python train.py --model="image captioner" --horizontal_flip=true --encoder_norm_position="res_post" --encoder_parallel_block=false --encoder_inner_norm=false --encoder_layers=12 --lr=0.0027 --beta1=0.95 --eps=1e-08 --max_precond_dim=512 --epochs=4.5 --warmup_steps=510
Rows from block 3 of the image encoder of a small image captioner, named by matrix and row number. Rows with one number belong to one neuron. Each number is 500 + 50 x the weight over its row's rms, rounded and kept within 0 to 999. All counts start at 0. Numbers have three digits each.
Before each neuron's rows are labels from the 100 images, of 14976, where the neuron reaches its highest value: "colour at peak" is the nearest of a few named colours to the mean colour under the peak. Only what is clearly more common there than usual is listed. The data: dead-leaves pictures: piles of overlapping shapes. In brackets: how many of the 100.
# fc1: MLP up (encoder.blocks.3.mlp.fc1.weight, 1152x192), inputs 64-127
# fc2: MLP down (encoder.blocks.3.mlp.fc2.weight, 192x1152, transposed), outputs 64-127

colour at peak: black (36)
fc1.722:293515460457517518521481459491482414455464493491475490548559495463512478440504535428525531469537447479524503489470412458534487512484531596545439485484456486522515508542422496513520569470390471
fc2.722:510528467527629528468511640552483516517473521517531538472455496522553469450481519595485509495459498520496591550500496526494503439539467504507524564465395508447522459379410473491488459550442474

colour at peak: yellow (54)
fc1.117:570493498490591548467572550496390488458566515516462474571428537511436596518524486421524505537471520499452508562471458633529581482486542400488416563530474452542471447585446517499421461480505509
fc2.117:489547505495487380501538473516491461470475598464548535492472470569483450538473512513477444535490537465573549567581456480504493562376523549510411465468515441399457498500484468476528631442536511

colour at peak: red (41)
fc1.502:534554495476537557436629563521413481443522447511414591454526519564454515523502445520566592414509545487489325479534582461471455524518468391569417456474502512511468448443536446480482444531543530
fc2.502:438519491466531489548527516445483486518501541419493455582419483549584558432492528521534483559483487499504542508525449430475552504565479570479425572518491548425546375515452464503495450438537431

colour at peak: blue (47)
fc1.287:486552503583545582528570537517400460530564481439471430572467452552463576591488509459545483498514539546593548581484505606522539595504470525490536510469456480438590572502520535476501483493503438
fc2.287:527490472493584462478566552570519460568500586504489536518537487597524500462494535477513465497441518496621446447502487395624541478509543512605489530526462435466433448431486549436484564421454506

colour at peak: green (46)
fc1.554:419530573507506637586449513471405465425493478451566511493540478447475489513483544534566500420578525521492482547475538536525564551489363527449556515564405421555480500512571468547468480478547346
fc2.554:440407442523556511496541501556475510535492626516532565471544422562560473515445543571453567562451527518468502469497485528514563534491531512463455540497442471390444511475450463542529522498441566

colour at peak: orange (28)
fc1.280:570505495495519536439522540474523433524464509527532528566495523523598497531482591490532599429641508597481495561458502580555486408521548481404483383483540488526469470503403543473449436458481512
fc2.280:517622589535541422535519537563462467512466628509533431534514424519458481520482519597403477510451501441548445511487507482481594516504463476547526520515490510431551472446455401475518549470536444

colour at peak: grey (54)
fc1.537:542463475532405496538544484473404442488536480517551518471547377504493497538460473504455498537441478514441489491513454411418468447555544464507469543486516470399482508514512460566545479559487353
fc2.537:497481487500461370474591500548439536533463593489591560527530437480580527567484544567430465549554585505494490484509582488477591442554468424531467502517564455461527534469543455492574446502462486

colour at peak: cyan (72)
fc1.453:502521515460405560451534519487437502436527495543499477464498490483569473488550510458539454489558515532419481484525430418397487522506393522617554456483598439543437544509464387539521432559538451
fc2.453:406523552522569526551508599486489563566465505528480517539528473513447492521510555410515532579447526514536531551494468502509449548396515461534482463512437508421511518556484534573573492498562467

colour at peak: green (29); cyan (28)
fc1.19:548493601554574636533539502521452513450460587531558435434473382515498505518492483472510460537424572467481560460500490493455539588520435482487487488489501505405535527512524470488530455488489407
fc2.19:430458484547425419530567599562398567495510635472511510572529514552576497531492488508424496553483537395419546545521490492533596523430466531470401475517489394517484549462467451583497511424517494

colour at peak: purple (83)
fc1.142:487468575477440472538512451420494474493490445426480529421570421425468532522464536489475510467522535500508483503499473465494396613494520470396408467461554479456480485521408531500539487501452566
fc2.142:443449506482558401483541497622463459542450521535486436460432554396505444525428569438470482568517450532471419544461473547482558349525399424593541452481410514510475543470533432479575534550425519

colour at peak: cyan (37)
fc1.337:604521571522640590555509484555425444459498531516501501476446525462497488506582548522539429502431559481489483543473461555469518568493495454461457502506458492457506461588511556449520479515514417
fc2.337:408493579540378383507544595499443521477518631520550523527504457548544496551493459457445436561490564404470569552575498463520527539410469556524431410527488460483447516523485448488521543434498510

colour at peak: grey (43)
fc1.37:484440539366523407534429581515527553443464501445566493556542590500597467501497517450544424401533493506468517515550390476500514532511499529486495404555496409496555517412480506556539463496513572
fc2.37:482438437519559481543477554627505571444480525562462499585466481488570460472450535559431414473477494525523495525555513503526580536483453523444507473561491482450575498370474447517495453487501472

colour at peak: white (53)
fc1.408:589577521610555510468516555547503414527611611551540519439474500499514574442479464527453497422547516571452460520441533425611580434440462434499510473514552586437564579543483524500468470480488433
fc2.408:516466522479519376500611469534436445538459612504545494558579507485561505567486484464454444467491503450506563417486471409564522513543548447532537526486477506448517480462461470464515490499505567

colour at peak: white (43)
fc1.687:612524537561503564447523589471453530555438455478533441524507512521452538492488565660470455571483477600542508614573507551467535558418529530506391521475514515405506528544542553556545540480455520
fc2.687:481456583466490368538492514503391477514553603546518477470392561510523465556501537410462451514459561462468467512450567424539595434491432492606518421531452510495467469542533419448544532428476484

colour at peak: white (33)
fc1.663:487547551512586508490559548488416477537493406518474609515468579419429454535460472547515459522558469606529438408454443558457442557510428451596435543556415500483471513505502530538491563407513433
fc2.663:567549546469515424486551467510508448474512580485557512477530517581570497436515548420475474519421535414471580587517545456532433512450554465518463520505512448471436465449489562486532659485530560

colour at peak: cyan (36); blue (32)
fc1.252:519509592485509519540604564452501591529474462556449423576551490537485554495558526468440475546517464525456485464426460489371573523527533527540534561551460585467418534587464578551514529523550441
fc2.252:534482533544509414510533523414470366468482579494532589490433450570592448487502546516558488520451590468532479582540525445567469570521546565575464516467440430581354542414441501445464498464553535

colour at peak: green (31)
fc1.130:518497534527592521576528500470450482453662446528450581462485536559488449556442516569552474524438537531495474408375523542484485437579475489523549527464421532413523507541410545450471441508537498
fc2.130:446490400535503498443600473537461470541413532544604585467481466478551527554495484456407479534441497527499493567500501442512479480437471454558439580489420419488529418482479474450477633522482512

colour at peak: cyan (92)
fc1.36:477517526504445439484563508523442511467507484594500561562488493504561634486447525555537485536475542498456480558486500501456519510505543513533519494483468448618472457581497526456556477452421488
fc2.36:447488559394521504479496559470444496498472623541574435457503536513512401525508512362513479551440553472480515538612528453566541565445453548534511503517532525448504523516431544507494551434589438

colour at peak: orange (34)
fc1.206:482585568536618478398408521442516510497472512495566490539401570454520595496494484537511475428529507492517478520440478508582508535502521476493525535488512380492402595424470502540493553454507502
fc2.206:477518539549558487505520596568483489488530577547569506444424525532499440515505510484481543472527458449457538526536479495502544534391495491553538505478406527497568506522432426452514508487452551

colour at peak: orange (27)
fc1.15:523473508518601600491512475571510548439573504557478564397444518482477541507467495463419418512563594525514477530430529550496514391466491501490508501506514569450531481637490464528491471453482438
fc2.15:445553468480536422492525490449506402500460574512527512600451495553532497515485450480512490486580451427545500510478395496513605576487498499560496554523473510392563440461472439420474562512507530

colour at peak: purple (69)
fc1.648:433491588469562448492441470482469544500468460498440500475584504304434498536484433452469418435467500541475518533440432387491526636422383435493413508498569482440499495576561502531516482519457529
fc2.648:536482492519582495453506543589529481579494588549541516490488520472556478516445581532506520486468460462370494546465455578523427373577573516488573549478410420508508582391435525518472476551456457

colour at peak: green (82)
fc1.113:521537637559482549507511563515418567464488449492490547538497490404481419538555483553565430486500467572498500519579523487431498496479478407500556517397499519472447543481496571528456503495520502
fc2.113:448503540533484506451483512580449485528522558520538504528489448499527467488422498369459526551463520439484479529511505526501565587426568565432470503584439486465514445519436476539595499443495516

colour at peak: blue (39); cyan (30)
fc1.139:492580527568581499488561624455452473439544475515536530467481563533558431494428559472610544537466559577479566442537463466485414537511508406503425424421508504436490537500468565565513507569513504
fc2.139:423466514456477465487578536563464434534513550473540523456455519512546494514555470456456454474499476452565517586509476430538516465434513489496515509581478463532513514433389444428474537502502485

colour at peak: cyan (50)
fc1.202:373470570495516568496531565458478443521519544400437484512552500466585658473540544558576517466544512600455496553436488544479466499520435450521461426413493456605517486484527617430474558434523521
fc2.202:395516446559548558449503602469506420509485517484544480486471488576477461483503480517553397590457448431581579485494578423576520556437497553487520564587490430483499570466459490480508542491513454

colour at peak: blue (61)
fc1.455:485470614622547473529651460507458523517536451474454498541473505510510446509403503554498511433437556506559475492406479514436527585436423456500470558472462506530447548503494538453535508471495424
fc2.455:488493468419546459444559534546463335547472502547464505498529463573527477511532460418541532545423434485561508443554504446622445467547552496567533533532451509526469475423446525408506521438438444

colour at peak: green (53); cyan (44)
fc1.579:558510539450523596514570514568484526456545465522495501445504563387478518607401484474491529493500597614520457598543491428469455520470401459519542492517438464504546490475450511470542398414430523
fc2.579:495488524566511547502473494446508524470559575493558460604487503532568482481463423511569535513526514438466578471606481406454518561486562564513444522448510451443537490424516439511506464516469494

colour at peak: green (50); black (32)
fc1.198:546587578484532502459603425544491428497489490579445478505435532520426551518532503547589480405514566561534485523515510528532556546498472458416549568442443506428451539507477462522504537507437495
fc2.198:476479537532567461472567518500479450454476535519458602451550456547508451499461455490424570607487467493414492493492532460484506485453513555631432432495446465479489471510471479459575541497451528

colour at peak: black (56)
fc1.552:413609453488644525489527494556606516532525524545486478624404580601532467428563509456441451489521505422520498541496607527559464527445484548538560508528432542514448475479537538497468539507548635
fc2.552:477563432490581576498495565545460425489425516556452518529473473503539466427479461588507518510450455523542565539450472427522559488497457490479549561521418466403592475430443473413490492508493467

colour at peak: blue (59)
fc1.611:400439536455465540477536580530494493489469472372460457460517436437484591489530436530578520533458531629503515557393442520534463482487451540502467440416452507595553553583500544477453550463428461
fc2.611:370547489470553538467488585461510428551543492511495532546493451529523433505449556541574501539423432447587520471450513417601503522468523505498481555550482461466479625408432519482496512515512384

colour at peak: green (54); black (28)
fc1.762:456495569540597515502511484563608536531504504459497557572495585462559583555509512548532500524487548600523474489472554627525487606512527476604648496567459532585468533551518595560446548438518503
fc2.762:442527384570517525498520564526470448461475595520489514540533404495534419477422485505491454580451453457577546564530495437581537541454409555531522507439519420441479548402478443450586575513466458

colour at peak: red (26)
fc1.646:600462421546474534481554628601458447498506500475480460559533527608500608373491475570535460466514493488545508545482510409521480544509519489537465451512535485462462531560481518585494471494548495
fc2.646:539601507486546504556456617488530366413441595512498538478466437579487459492524511475432428562465615475517516426544481466498465470429486502462473568479421461447521488473453541531474555524536499

colour at peak: white (69)
fc1.78:506470508508524523502515599594434509506516446487512525535478474491522532578509498548484448590418496582502460570536454577452534465438516528510442492444515479445517544546483574532544445503513594
fc2.78:411498523522472377504563500446417464493478565571564500464410470488470402552461522430519439524529481517516457511507584389532557560477528480537495452584476446497494486534495455491504570518447495

colour at peak: black (36); blue (27)
fc1.734:472472533592505568509606419522448532434598432485460516501471484629487447426528508448544459616403554519463476463450573459427481581504458532494485527506428527430428530542485515430508519508597378
fc2.734:546549427430516432483563540498466436545460535492489527457479510497489488552456446478440584570441408489495507513506437443603513468538499461528484526503480389522527524439484488503443582442512456

colour at peak: red (59)
fc1.564:531485504605587469474477552431487471457470471420492609526461559503560561499422559528523460419515539550422505473458566522499496543503497455481441461549547426450561559589479559515496416489506532
fc2.564:516501540541500389517533517589488537534511541470528476421506485521558500550489519443453434506448439373531585510534500407596556487456508431573527515491435490500493485421492533481497611529515493

colour at peak: blue (52)
fc1.243:474551489579576612451495505534424411439517474531548468565461524498453506468490450422459534486548449515476543448467515499428516552555429473517481540590488473513585547597478517551451505474602321
fc2.243:529515499446560436490586538501470552574513481479454493529462425516507534488447629506560485489456540510478585539549501412597486463505518523587502550399411582427464484438520577465494474564389610

colour at peak: grey (55)
fc1.120:548525488537533475404449431503527474565442540536487438520457514501481464521524476511471426517461501573490484560533555585501503559396491619514455452504493480639539507474462518530542542529496598
fc2.120:398524548507485520513483533543437512483490555558490502501468484514499431450491527519511448477512425536530507510474500382466549496460475481492551515518440482403577464497552431432532474536439517

colour at peak: grey (50)
fc1.88:549510461541386456541474428532405485493507508540545540482533373471525501585443511537441477474474507520448498520506492447385494453518549420497486583496491503372547504496542464591532478527502394
fc2.88:492446479500449389493586513537428544518477596491590559541537430488591520560477526557424467528558581479476504484523586475469592444562443440518458500506549459458538513458532449513564419491484472

colour at peak: white (43); pink (27)
fc1.696:613566449437533517499464523575476482453494549461544523568516557533599570449477472581535406531539435529473439530443476473444512539435445428521472490505481473468531511544474514459521520453488461
fc2.696:543507569530608372521499484426492482448453592574492576501441513564447441554529532526515507532487496503543489601433533418512559438461529525552513489526399519506493512433436486474544491514515515

colour at peak: grey (45)
fc1.374:512526482522487556505608466495492527436539492402470498490477605568568486466520519564470484577535502440523455479455555424486456452400427467575424494405468549490499533508489538490444577561487521
fc2.374:510471490433548477467495510552467482521430568543554539569461439488527567529560462460484485514491458491505465582480487466490516461511490540554538497589413469475489454504447398511463456398563445

colour at peak: blue (34)
fc1.442:516595546588676546378494507576500494415513551518571581472486504530529541474499396453522458461539553521548498521448556463479447474487496394470423552475532550428496503513464520550522539476468401
fc2.442:486473518471521427497587559455520475598477550552549501499522453562562567543529510470528482464502417470469570523496441458564518458506493523519581499478474510481495461485474491458524464571482546

colour at peak: blue (30)
fc1.70:473469461632537540449566466467521426495479442505511570471463535469480635492501569517561574503469592568521441455477504474485480543557547540520495536450477463541466603497497586506544520493446528
fc2.70:428484510543511430475568573555410449563455532476464449493460499492550472561579440420484492535488394576509474553472536383555561498566476497596532461547516492479534476443483469436461507480446469

colour at peak: white (32)
fc1.635:579503470517538454467492457554564465548527456467456487507555556515513538472502492619571483488504536606490376478492559575476431487504552534478436497546519505539478486556519551507526593419492540
fc2.635:375491507520483485469471546467422540496516580558569442477409460446554458508521517424476443494520425494526516533502560385513549524467451530559533505554459462489464430508569453440532484550483513

colour at peak: blue (25)
fc1.232:538596475696566558397618504545498416516451529564509540520489515528541566462513589504571512491578534481519447436494473515508591573525514468580532569495496485456494561417471552485506442443489530
fc2.232:532449424447464405502524594535472479599480555424488494524475431496517440522474477520482551546487491489521536491510555409611510482485459447626509463464482566485466581486439514442513564531387475

colour at peak: grey (43)
fc1.483:444482580482459508495493545486443475427499488556462529437535449421565502441484507395613528498444493591506394501533494512531468608596536417483459490588580513538528497576579507568526499478434559
fc2.483:526448425617438456523473582547496530444578574480468534559521482527554522527517521505458560484547508545481483495601522525575569462405404586478455492475410482382514520476492494551595446565502446

colour at peak: black (54); blue (27)
fc1.444:319480434527497573502575559476488456441504469493539494517526492453556579515545480508466563522529520538503532499439491488505461492531493498490586481384523489575460622537486489523471508475494544
fc2.444:437563445452570569458495633508457445560515475521495500570460456544525476487500523576582494548461423471572573513481480441625538449465509485489525567570454475458479546395432550423434496501483421

colour at peak: green (89)
fc1.8:527588500500651512477491511503546434437533504544466483542535574499461632484521517517611528564500520619502471426485532598592494502554474409446527500521499561569447444596479555518531621522493539
fc2.8:382436532567495479505530500479444523457502600489545550492506420549501481515516480448436405528502478485484525597536479525477499553386504551590470484429499437445427498496504464509594592588481552

colour at peak: red (39)
fc1.255:421484484449493461574503519518574521451624420556432501507486532495504381532477500459368537413524560491472564479453604544458540459463395484443511534539513539495540469484459507519482514560465526
fc2.255:508487432483541463480529510576421458498446540534562525547565462487570521485524512569506518506543422484523468506487476486496504453516516457593509566499435461443613429490473468411506470497535514

colour at peak: white (41)
fc1.437:547487597499627499468491536426514473477552459418487571506420532472441495521442471540575490536558489619477424530467405572528462511471421425509433399424519493472499506481454546411485522450530543
fc2.437:523482529510524476525555476530430458537551540573537502472529472476515538516609549405439491548469478423489529589509472462540492415505516545516528466522413496492484452472536499516525522509510506

colour at peak: pink (28); white (27)
fc1.492:514536531525521534410534503439562439562482489442485484523524503518497523534483444588527513496494524573510401554564540537495493544450480542498419463530507460540501510555481580478487574427465517
fc2.492:393486543490475442463464505541416527508492546556504420437436510461510465480540516445470462513535407541505450528471513387499547450482483489539539481565463449469506453491571433452534517515463515

colour at peak: white (39); cyan (26)
fc1.631:568517584512637524520505562436488455393534455486499578431439500538499544480481529524513507473568546527455520416553432507490538487523519427501444438415446510477498506544453557463544491532530501
fc2.631:499487590481530438485571542545431511504527572531545510459536482505551474519620452466455408532433507490522554599470519408521474455516486510538496411508465469467461452475447549462525551466490471

colour at peak: purple (31)
fc1.45:459490530544466442520519554549450522425365538528546542499474455449495527542482481622401444506460481513510574517487523449484555513475410458464487471430536453489484562489559506557495456531420483
fc2.45:537484437435559450514467494518462468542574587466537524470527525470556435508509492508494486482564611483495493507542494485468469440498518513475477510502434464466514600450521455487508482535471501

colour at peak: blue (43); cyan (33)
fc1.761:578565587532498570558536486586535526391541450476495605513618571499583582520545482479578451528563553630496424434502454425521451521601465474541525516485496503476549508519402533511509467489472475
fc2.761:463518478539477416497499595583455505589450558538549459480596520516521497409497522483465462542464457463473540561539593391647514503464504482567557476517476544554499433459520484415543565468478529

colour at peak: white (57); pink (29)
fc1.580:494542489514535477422560569463543492373557540512577639449542539551530586451544542505546485506644440578588512516523548474483417516478502501524441507446489494505390564497535581517423406527584574
fc2.580:560512550550590441511551563542516496555463497521494525447528515598482458490546534452455495490442489414495529562430464412587560489544499492527592491516453465490505421455475464491510597539482481

colour at peak: orange (26)
fc1.544:456554580426538417482488486466472494478522481566532460463493583398472519539537519503545513385544479574518508511483566577548484467491420430444527534522497452567413556468483475550467459505533421
fc2.544:509508535535545542545504530513505467550545585522496495518482482542525533463479501510417537528496467396458511455524493546560535549436466473554486501442407507423527441470460432446502522543421555

colour at peak: yellow (38)
fc1.471:425555557466567463440438538436493577471561485504530448547468609470526504520531512469491546437535521527494473473522502579589595461473495481468526510532553413527437563513467585568514631462459471
fc2.471:462483523575558541546480560516481463502507551527483518531461503482523511479445506532495538485444465439431566535492421568513558549421445500550510550499396455454528461498462455441516543524452557

colour at peak: blue (68)
fc1.654:363506543443524499523519633465516520509496486413460497490506501433552531483446464540594527622486566565487487558429436432586480425448488484533507398430550482566524561553456493479460479436475496
fc2.654:427471519434572546467507573482456461562516503463482486524442437582516494481514564450571462556413463484633506500484533411569464566452551528542473511549402450541508560377427559486468586483502396

colour at peak: green (54)
fc1.334:544462476535487557509558545544495398574591627601578504503547530451504470514538494354462564559544507599469522522447528492583497429480502441549515546533458543551513609419549531540514470466505370
fc2.334:541479517561573513510532495447460462517498566515558522440455439485531494518493446438463557546474493524483591436536504498472524531463420394468519514493542496353516505384443417584445609500525547

colour at peak: white (73)
fc1.89:606501460534607518417432563475487546509450570517580475535515507505517540501430484530420479556469491500493474512448469505542513482431552497474458515484526430494498484535540536473504522542557544
fc2.89:462518576515492383523559513541494430496446579486499527536368515557471421564524495522537456549551480487497450564482521426487557489416504444589484436508478503477554507521475442436487504493388507

colour at peak: purple (84)
fc1.238:399491555465441419512479454451493499488544470408496573404606446398418513562480554461467482472496533455489419483458458511518396603461527485420406418471515483474479486513435504552517507500489549
fc2.238:412455532520612417491536521636491445545435520563492459459402582436501445547423528417458515562509475550499467548498488498484584387564415449583564488476388498512494556464532469439567520561456519

colour at peak: black (37)
fc1.419:379586519395506450492519585415504503457473507474541455568529597471495483444512518489505461346562454509544570485560407483544584551452518569486496531522474411540438554537493484483519499534517496
fc2.419:508508522527593536521510599538468468515523578513516520473470594530505445468447510546501538419453459465444548571479477515551496498434474546495536533491397504448582436422435466442497486503502486

colour at peak: orange (36); yellow (33)
fc1.578:495548504515514523450535548422564469497565461500430592474539587538506526574553527515506548460556481648529450432505535556576454530503501496461522491486454506537383530538511552524460529512529560
fc2.578:403483543439612463474539532496426591504596511497452419462534427552465502494469554470482541493480471437542581498501524582593522504427457452547483572482462426440442506477522491402599592566499563

colour at peak: red (51)
fc1.476:542466524524604520464491602529455487445535608490421649508476476521501648441526525355432449555480516556448494552472472494470486559473379436524527516582497488503492483534511534569487441427555587
fc2.476:468478486527587434446561572530471471525490578562532428429468493544521412462515547465466462519491526414558549458498491490512526457512507478554542545428492488536462530495415470493501592456509446

colour at peak: green (32); yellow (31)
fc1.248:495513581544592561462498526465570544531544540458484594461425536501539595507467481437489505553536568589480401537471531468494391404445401458484489467413518509494465507449447561596497551431545400
fc2.248:507554482567519463478509484494466413568493564596565477496463442533466481513583449540514442505521432373489507550510429487484585536523505534528601541496426531451587496428475440474495466502488520

colour at peak: blue (29)
fc1.474:529609500550517543483474585564474490446533527470538621463510535541534480464531521456597474395510482536491532509426536506508425416517492458517457485524511568488502534606465520536525509438554405
fc2.474:549470519479581484470598541517516484581449489559566489400517443556534536512529488525445518458480393493524554515450494448570521468569478509539570562473457507446513428433441541439496500522500547

colour at peak: black (69)
fc1.182:341439464507425526469501505485482463456552407434453521532558453465508461515517497443519492545495525525501517504393388492500519497531483495516584375455503507552456590543490439487547582496404513
fc2.182:403475433459563532490519623567450511590532496508462472554472436572516505489461533575565473514473448490564537492526541429614512414493430484515527541516453493482482525408399543457456509520507431

colour at peak: red (28)
fc1.33:489567568552536510474491475509491537425505491475475563456450493570559497478508577532531507408576568561509524410524555480534431478424422447534542546481496444469407579539555547536444481504478426
fc2.33:536496513489555485437578522578491507519593543524525530466454460515549545540562485454536523498473456515436519464483438422481508447513547451562518588538514519430557474471513466488545513578509484

colour at peak: cyan (46)
fc1.469:476491587520542541422473526475473550531490394519518583440468542579547578551484461421541503627573455519591500486512532471436479529427438438600502516575575488567405455554495569507476532547560448
fc2.469:421556490519467525471531531567489471502485626514445523521529526477478487497502523522506493434504490450531477505470499445549432512428590497536527641449448455398485527536497448502520569436512463

colour at peak: green (31)
fc1.233:427464561539493525497534466506435594431437487500526505512484558457528458574410619561514433430494468451483387543510524555453511559481439472449485527550489527493476669555514491566405505493495448
fc2.233:503445497498501513516522536538440448570555585500576518511565423579621492521543505511440518542481577519535562490589588501554606492503507530491448525546481433490506451455483508494559491537481520

colour at peak: cyan (40); green (40)
fc1.644:490501501484494534439509534531513421506530395472473563563497539514498603497471539529544450523486406575491483488403484470484493516411459506535534497521486512550455492539423525443516512473359444
fc2.644:483512481600447526513515430467498564469570573519503523594518448487502417520476500567461525486517407530408445522552562504528523506463456512483508500373432445540501502505484488540464514473499509

colour at peak: blue (84)
fc1.448:384518469600558566560567500439507514508544454390521557558570605546540479420512495525562574475536657549452494465510521583481429477588524392529530456552489458538549531560465632477459480484636487
fc2.448:542497466476609391457477587508405513615477501530454452502484471544530493545462524504470443533442432431573545492572524412643566551482473549563518559492447466459469471441539547423522537468505441

colour at peak: green (36)
fc1.364:431512454576549482627568540506492510513459508475523560487542565423548553490469453486556519521632492543476506535490578446450509440549529541536469497452481503491535509612546477529547505463544414
fc2.364:492535522510456475464567491600497430568602566473492437527417408507550542550456455420439423496505572429523506544556506389517498552444482530518526532493480457423534491516426475587515511504483558

colour at peak: grey (54)
fc1.401:448547520554537473360506468506561475545504507503518440562418535538478474524565491477528461485454511528516429541551566610553497534429482632512472474548475468576491479499527512469497577499511620
fc2.401:434517519500489508506478545551432494482450543551479490475448480512494450456503506506478479495511420536535517503487509399490557477448488478497556527558426462422583472497556419442525495541471517

colour at peak: white (63)
fc1.300:669533517552597512522468589497540507506464480516510504504369508414465532481551568537550537529568589539425439478520478573521489478523461433514448491406477507516471447521488543530455538474529517
fc2.300:425481555554465386520536501485497521436502573533491516548514494570518456535533459474491404578538499437470483566502489422418521540433507548508445415547491465423475481558523455433531472446460509

colour at peak: grey (49)
fc1.525:473502524512595581594558540494477439543570538402475458485534545455490565505479527611532462542480527585511465534478597448459492576479488554533453503390551516474496563450494624517522607465603489
fc2.525:462532461529536483468574467521423474500473566537583551443437532479510449491530477445415528498449478506480505570494507464530505459528519468480513523600402468501541508426504414549526519413482556